A small contrastive image-text model, trained from scratch.
Data: trained on rendered made-up planets, 25.7 epochs.
Rows from block 5 of the text encoder, named by matrix and row number. Rows with one number belong to one neuron. Each number is 128 + 32 x the weight over its row's rms, rounded and kept within 0 to 255. All counts start at 0. Numbers have three digits each. After the name is the row's rms in percent of the matrix's.
# fc1: MLP up (text_encoder.blocks.5.mlp.fc1.weight, 768x128), inputs 0-127
# fc2: MLP down (text_encoder.blocks.5.mlp.fc2.weight, 128x768, transposed), outputs 0-127
fc1.30 070:128128128177081128128128073128186128128128128128128072128128128080128128128128128128128128128128191128168128128128128180128255128128128128128128128128128128128128069128128128128200067128128128128128128128207128128128163128183128024128128082128128088128128128128128128200128128076073128128128128128128050184196128128075128055128210128128128128128128128128128128171128128198070128128128
fc1.31 105:156172185185174128128128128128055090128060163095081159128068128128201090128128128128024128128128170128128128128128168128128128128098128128091158071058128128176128128128128128128128128012128128128128104128128128195128101128179128128128128128128128128128128128197128128128128100069128128063128128128128128073128105128181196128128128128128187128128081086128128128128152128128128149063205
fc1.32 098:105128054128067128128128074128128128128128187128159128095128128128091181045070128128128128128208099128128128128128157128128128046128196128063128216128128128128128128128110128128085128177128177128128128128128128080053128128128076084086060202082128128128128128211128169200110128087128128128128128128167128158128161128128045128128128128128152128109128128158128128128128128128128184076128
fc1.33 090:128128128128128128128128128178019128128191128128128128044009128228128128128128128128128128072128164128128128128128128168165128128128053128128128166128128128128154128128128128128128128128128046180128128128128128237128098045128128128072128128128128128128128083128128128128128128158128180128048128128128128128128128128128128167128128162128128179203128128128128128128052067128128090128128
fc1.34 107:128082128128128193128063089128154082128105128150084128208128187067074073128193177128172128128128165209191128101128179128128128128128075128128128128128128094068082128171128128128096161128128128128128128100128087128128192069128154159205167128128181128171128128128128128128128128128079172128128098128128173128184128163128128128128184128128128128128128128128128055178128100128163128040128
fc1.35 091:128128059128128128187128071154128128128128128176128128128128128128128128128128128128091128066128128128063128128128079128128128128128128128128128128128106128086128193164195177188128128190128182128179128029128170128045128128072128128128166128159128128058128128161128055128095128128128128193196128042128174157173128184128091128128081128169077128128128128128171181128128175128128172128128
fc1.36 079:201170128076128078128128128128032128128192128128205166176128128128128091128128218128128128128128128085128128128128060128128128128089128128174128128128076081128128128128199128182128128128188047128128084128128128046128128082128128128194128128128128128128128128128128128065128054128128128046039128128198128128128128128128128128128128128128128128128128128128073128128128128128050128128128
fc1.37 084:128128128128128128040165128128088128096128128128128037128128128128212128199128128053128128128128128128128128128128000198128066128128128128128128128128128128128063128128128128128076128128128128128128203128128128205194128128128090128128128128128128074128208128128128170128128128153128128128128128077128128128128128128128210128128128128128128102128128097206088128176174128128128128128051
fc1.38 114:128089128128128128074128095128128222128188128128150092167128169069128179128128128128092128128128128128189128128087182128095128128128176128077128173128128128128128090049097128128128128166158192128088128128128090167202128128128128128128078170128128182128128128128102128128128089042095075128128128128055128128128128128076160212128128128128128166178094128128173088183099081128128128174054
fc1.39 058:128199128128128128128128128128128128128128128128128091128128128180128128128128128128128128128128128128193128128128128245128128128128128128128201128128128128128128128128201128058128200128058128198128077197077128193128075128128128128128074194128128128128128128052128194128177128128128128128128053128128198128213128128128067128128128128128128128128060128128128128128128128128041128183128
fc1.40 081:128128128128128128197191079128095128128215128128128185025128128091128128037128128128128128128128128128128218128128128128128128073128128128176128103057128128128161128194128071032128128128128128031128128128128128056128170128128203128128128128128128128128128128128086128091128128128128060128128128128128128128128128128128208128128128128128128128175054128195128128128128128128080128128128
fc1.41 109:128128128190171128049128155128128128128128128030195128128128128091128128128167128128128128192056128128128128177128128128168128050128185128128128088128128091128128128128128083128128128128128186073128128128036128085128052061128128089128128128083128128128128128080041163128128213165128195102084089128128128109173063128146128128128177128128170128128128128128128128128178128128128163128128
fc1.42 080:128128128128068128071128128128070128128149128128164202192128128128128128128128216128128171069128128067128128128077167071128128058128201128128128171167193128128128128177128168128128128128128128085087187128128128100128166075128128128093128128128168095128074166128128128160088128128128128076128075128128128087128128128077207054128128128079128128128070197128189079128128081128128128128128
fc1.43 068:128128128128128128128128128079128128128128128182090128092089128128128026128128061128128063128079128128128057079092128128128089082128128203128128128128128128128048073128128128128072128128128128128237128128128128128128128128128128191128217128128171128076128128128128128080128128128128128128128128128128084188128128070128128057128128128045128128128128128128128128128181128214128218128128
fc1.44 111:128128194091128128128128128128034058128128128128128128128085128128128106128128100128128054075156128128081128128080128177064128069092128128128166128128083128128128128128184128091177100179128173128074106128128097128128230128074128128128128169086128178161128155128128128128128197128128128128100128195128128128128128128128128128078194085180128128093169173128128210102103128212128096128128
fc1.45 120:128128050128128128128128066150128128066128161128089128128128128128223128128128177128064171193128187128128128076128128128099053112128128057128128128128128099128128128084128084128128166195087128128128032151091128128078090128128128128128116089128128128099128128128128198128096128128167128128186152128171128128128160128128128188080081172196170128128128128178095128160128128176059178128128
fc1.46 147:101128128090064150071089128093128158128128199128220128128128128128171128114128128128085154128128128128128138128128128128128128068128196157128074128188128128128091128128128128057096154128128128128057128128100128128128128128128182128195175100128180098190027079097128128091128162170173104128083049158178128128057075128128157186159128128171128128152128128128128128128158086128128166128128
fc1.47 072:128128089128128128128181128204128128128128128128128053183128222128128163128226128207128063091128128128128079031128128128128128128128180128128128128128032128128093128128128128128069128128128128128197128128128128094128128128128084128128128081128128128128165128128128161128128128128128128077128085080164128128128052128128128128128128128187166128128038128128128169175128128128128128178208
fc1.48 074:128128128190128169128128053128128087128180128128128038128042128128128128201128128196128128178128128199128128128128212128086077128128128128090164100128081128081081128128226128128128128128128128128099128018128128128186128066128128128128128128128128128128128128128128073128128128128128128128128128085128128128128128128128128128128128177128128128203177128128158128128128128128242174128128
fc1.49 116:128071128079128128074128128101171128128072128128128128128066128128128128128128128128128076128128128128128128128128128128128128128128128128094128094128233035128128023218172162128128128128213128211128128128154128128128128128128128128158128128128128128128128128128128047128081128128128062128128128128128128208128092198089128128128128128193156128128128096128188128128046128047128128128128
fc1.50 120:128187083128128128128128156128201128128111128091069101128167155048128163072128128128194170128106071054128175128179128098128128082128128128095173128151128128128128128160128099238128128185084153128128061128128071094128128128128128128128128071128147154128128089160081128128128128128174128128167128081128128128084128128128128163182128186128072049128128081128079128176128101128128128128071
fc1.51 090:128045128128128175128082128128128175069245128128128192128128128179128174128128128128085080128128128063128128128128128128128047128128128128128128128128128128159128170128128161083128128171128077093128128128128199128128128128128176128128128128128128099128031210128128128128094128128128128128000128128128128094128128128128128184128128128128108128168128128128128128128128128128128128033128
fc1.52 127:128128128091128128128180128128128093031128180128047128128102128128054214128128071128128128086128085128153070128128174128128161147173128155128128082128047128128128128128128128148128128181128128128128128128128088128128128128201188169196128173089128062081163180128128128128128128128128128128128227128128165128128128128128128186169150069065090064128128128128128153128119128156128179128128
fc1.53 059:128128128128128128068065128233128128128128128128128050128128128128128196128193128128128128128128128063128128128046128128061128076128070128128128051128128128202128128170202128128128128063128128128128128128128128128083128218128128128128128128128128128128045128190128128128128199128128128128056128128128128128128128128128128128128128128128128128128128128128128128128128230128128128020128
fc1.54 099:128095128082128128128128194128199128128128201032213057188128128128128196059128128128128128128128128128128128128128128128128128082177128157077128128128128073128172128128128128080128181178178128156128128128128128128128128128075128128155128128097128128128128128128128128128128128128128031128128128128128161165128128128221128128128128128174128128128084128128032128084190128025128128128128
fc2.30 056:128128128128196128128128222128069128128128128128128128128128128128128128043218128194128128128128128215067128053128128128128050128128128128128193128128128128128128206128187128128128128072128128128128128128045128128128128128128128248128128128128128128128128128128128128128128128128128128128128128128128071047128045128128128128128128128128069198128128128128055128128181128128128128128128
fc2.31 094:128128128067128128128128128128165183128128128128128128128230128128075128195128128058172206128128078128128128128128128128128128128128128128128128128128128128050128128128128128156161128242093128099170128128128128128084128165088049128099128163128188128104198128128128167067128184128128128167128098128128056128128128128047065159101128190128128128162128084128128128094092128128183128171106
fc2.32 121:128154095128177128128080128128128128128128128128128098098128128128128128128191128084081128154128255128128128128128128085197128128128128128059056128128075103128196216177128080077150128128063128128128128177128165128128128128128189128168155094128128128076128128095099128176082128128181093128200128158128128128089095157128180128128092191128128128128084168105075128148128128128128128128128
fc2.33 092:128128128128182161173169128128235128128071128128128128128079128059128128128128128128128128128128128128128128128128171128050128059128128081072128128088128128128128128085128128160155128128153196056092128090173128128128208169081051179190185175128128128128128195182128128195128128128160128128128128128098128128128128128128180128079128054128128128128175168128128128128102128128128205128128
fc2.34 117:192175048128128128175128128099053128128128165128128092101086061164128128172128128128062128165128105175061128148078128128092088100163128176128128187128160128128128128106128075100162128128181128069100128099109128158068128128128084128128172128198128128128128156128167159128128090175128162128175128085085076128128190159128088128170155148128128154128185128160128128065128162128128092128058
fc2.35 087:128158181128128128128128128128128128128128128128128128128128128228128128128037128107128128128128128128204181128176128177128128065128128128128128168083052093128128071128128128128176128128128128128128171128128128128128128128128128128128128128128128128128066128128128174128128128128166053128128052181184128188089210065128128166128198199128081063128074084128160073128128128128076098174128
fc2.36 074:128128128128128128128128128128128170128128128128128128128128179128169128128128128173128087128102207128059175128128128128128128128128128128172194199168179128072128128128172128182080128128020128060128128128183128176092128128128128063128068128084128076128128128164128202169128128128128071181128084128084128128128071228128128096128128128128128128128128128128128128057128128128065059128128
fc2.37 083:128041128128089128128128128128128128179031173210085128198128128091128095128196128164128128128128128128128072128128128128128128200128191128128128144128128128165128128188128128172128128128128128128128128128070128128128185128128128128128128128100128128128016184128128128085164128175085128064128128212128169163128128128128128128128128128067153128128128128083128183128128041128171069128128
fc2.38 095:128187172128128128161128128128128088128083128090128128098128128128128084179128128128128078096079128128128194032128128128164128055128128180128195128128128183128128128205169078084128128128128073128128069128163128059128128077128128169128128128128128128128083128128128128128078186128178128128128128189234202128189128128128069081128128128128078128128128128128128175128128170128128079128128
fc2.39 051:061067128128128128128128128128128128128128128128128252056128128066128128128128128128128174128128128128060128128128128128206128128128046128128128201128128128190128128050128128128128128128128128128128073128128128128128128128128128128128180128128128128128128128128204128128128128128128128128128128128128062216128128057128128128128128128128128128128128128128255128128038050189128128128128
fc2.40 094:177063128128128208128128128175165128128128128128167128128128128128128128128128158128128128173128128128128128128128128128128128067128128064128128059128037128128078128128062128128128128128128128087072128219087057084128165128168128128128181128089128128016128047128128128128128128128128128128128093188204128062201181155128128128085085128128128128128182128128128128128155160086128128128128
fc2.41 098:081128128128103128203081128128128167128128128181128064128128128128084128128051128169128156086233183128128128128128096128055128170128128128159151128128128094128052128128174128092166128128128128128180128128186128128094172128093128168128128128158128128075128128128185048128128088061179128128128106094056128128128168128128128128128065128128052176206128128128128128128128080128128128168128
fc2.42 075:128180128128182128128128128128128165128128128128128128084128128128128128128049128128128128128128128128128128096128128168128128232128078128128128128128128065064025045128128128166128128128128128191128128128128065128128128175128128128128076128210128128128128058128128128192128128128128128128094128128049128128128128128128128187128213128128128128169128128184040128128168128128184128045083
fc2.43 088:096128128155128128128128128128177092128128066128128128193128128128128128128128178160128128210169177128128097128128176128128128195128128128053128128128075128128128128163128093128128128128128128128128169128128164128194200128128183128094128128128128128128128128128059128197128040128026128047128066128093128128081128128072160199166099128128128041128128128128128128128128128128128050097128
fc2.44 113:084128128128097165128128128128170128128128128169128128128167099167099057063128128152128128194128128128128084128128162128128081165128128128128128087128128128128160018128128128205128128072128024071167128128128128128128128128128128128128093128088128049128105128190128128128128128181128128128177128128128076128198128128128198128128128128128195128128128128184128026128193098128128128128192
fc2.45 116:128128158165128128128046208128128128128157128163128088128169128179128128128128029070128128128086166083128090087161176128181128128155128128128128211092128128128128184128128068128128128172050095158158128128060128128088128128128094128128128128176050128128189128056100128128128128128128128128163059163128128128128056128128170203128128128128177128128128128128128180128077128104128128128128
fc2.46 119:128128128174128128128128057128128179128104060172066128128128128128128128128161128128128128128128128128031128128128128128128128166128070128049176151128128128165205128128128128128128128074128173128194128128128065128128128128030128128047077128163128128128159188101073055128128128056128128128128244128083128128128128090128128128128128128128128128128099128098128128157128128128200171128128
fc2.47 060:128172128128128196128025128062128128166128128128172128042128128128128128072128128128128073128060031128128128128128128128128128128128075075128128128199128128128128128189128058128128128072128128061207128128128128128128128128128183128128128128128128128128128128128128128128128056189128095192128128128128128188128220128128128187128199128128128128128186128128128128089128128128128128075128
fc2.48 078:128128128128128128128094128128128128128128128128128235128210075128128128128128128128128016092181128128128128058083128128233128128128128128128046178128128128128175128128128128128128128128128128128128128128187128128084128128199128128128128128128128128128128058128128222206128128128090128128128128128128082128128186082128128128128128128176065128062128069128068128128128128128053128128128
fc2.49 140:128089112195128160068128083063041151080128128191077189128175128073128128128128128128184150161169128128128128128065080128128128128180128069067128128164128128128193189074179128190196189095128100128098128128062128128128128128128117168128128128128161071146128128128154128128171128187164128128128128128128110068128128128128128065128166128101128128055114108128128166128128128128128128128128
fc2.50 088:128083128128128128128177128128073128040128128128161128158103171128094063128128128172128128225128128204128128128053193128128128128018128128128128164128128128128079167128128128128158128128128128085128128128128172183128128128128128128081128128128128180128089155076197128128067128163128128128128128189128128177178128209090128065128128128128128128128128168219128128092128128128128080128128
fc2.51 069:128128128188237128128128231128128128179128128128128128128128128080128128046128064128128128128128128128128094128128128128128201182175070057128128073128217128084128128128128128219128190088128128128128128128128128128128067128128128128128128128128128128128186128128128198128186128178128128128128128128128128128128086128128128128128128084128080128040128128055128128128128173068128128128128
fc2.52 145:128159177161103075128128128128093128128128099128150176128128098128139060178128128128096111128128183077128128128150128170128175098128049128192070082128128071128128195193088128067128128105128128128128128173128191077128128072080128128089128128167128078167128111128194128128128043184128128128074128128173128128128128080128128105128128128128103185165128128128109128160128172128128076221128
fc2.53 057:128128128070128128128183128128128128128074128128128128178128128128128128128128128128128128128128128128128221128128070128128192217081128128128128128043128128128128128128040128071204128128128081128057128128128128128128080128175128128128061128128128128209128128216013128049128128128054128128128128180128128128128205128128128128128128128128128128128128128128128128178128076128128128128128
fc2.54 080:183128128128128128128128128083128128128128128169063175128128128162128128128128128128128128063128128128128128128128089128128171128128128128166128157128128193239128128128128128128184128128128128128128128128128128128128128128189128194128128128128128128128128128128128128128128128083222187128128128128128128128128128128128128128128021128128128128128196128074191068218032046128128128020079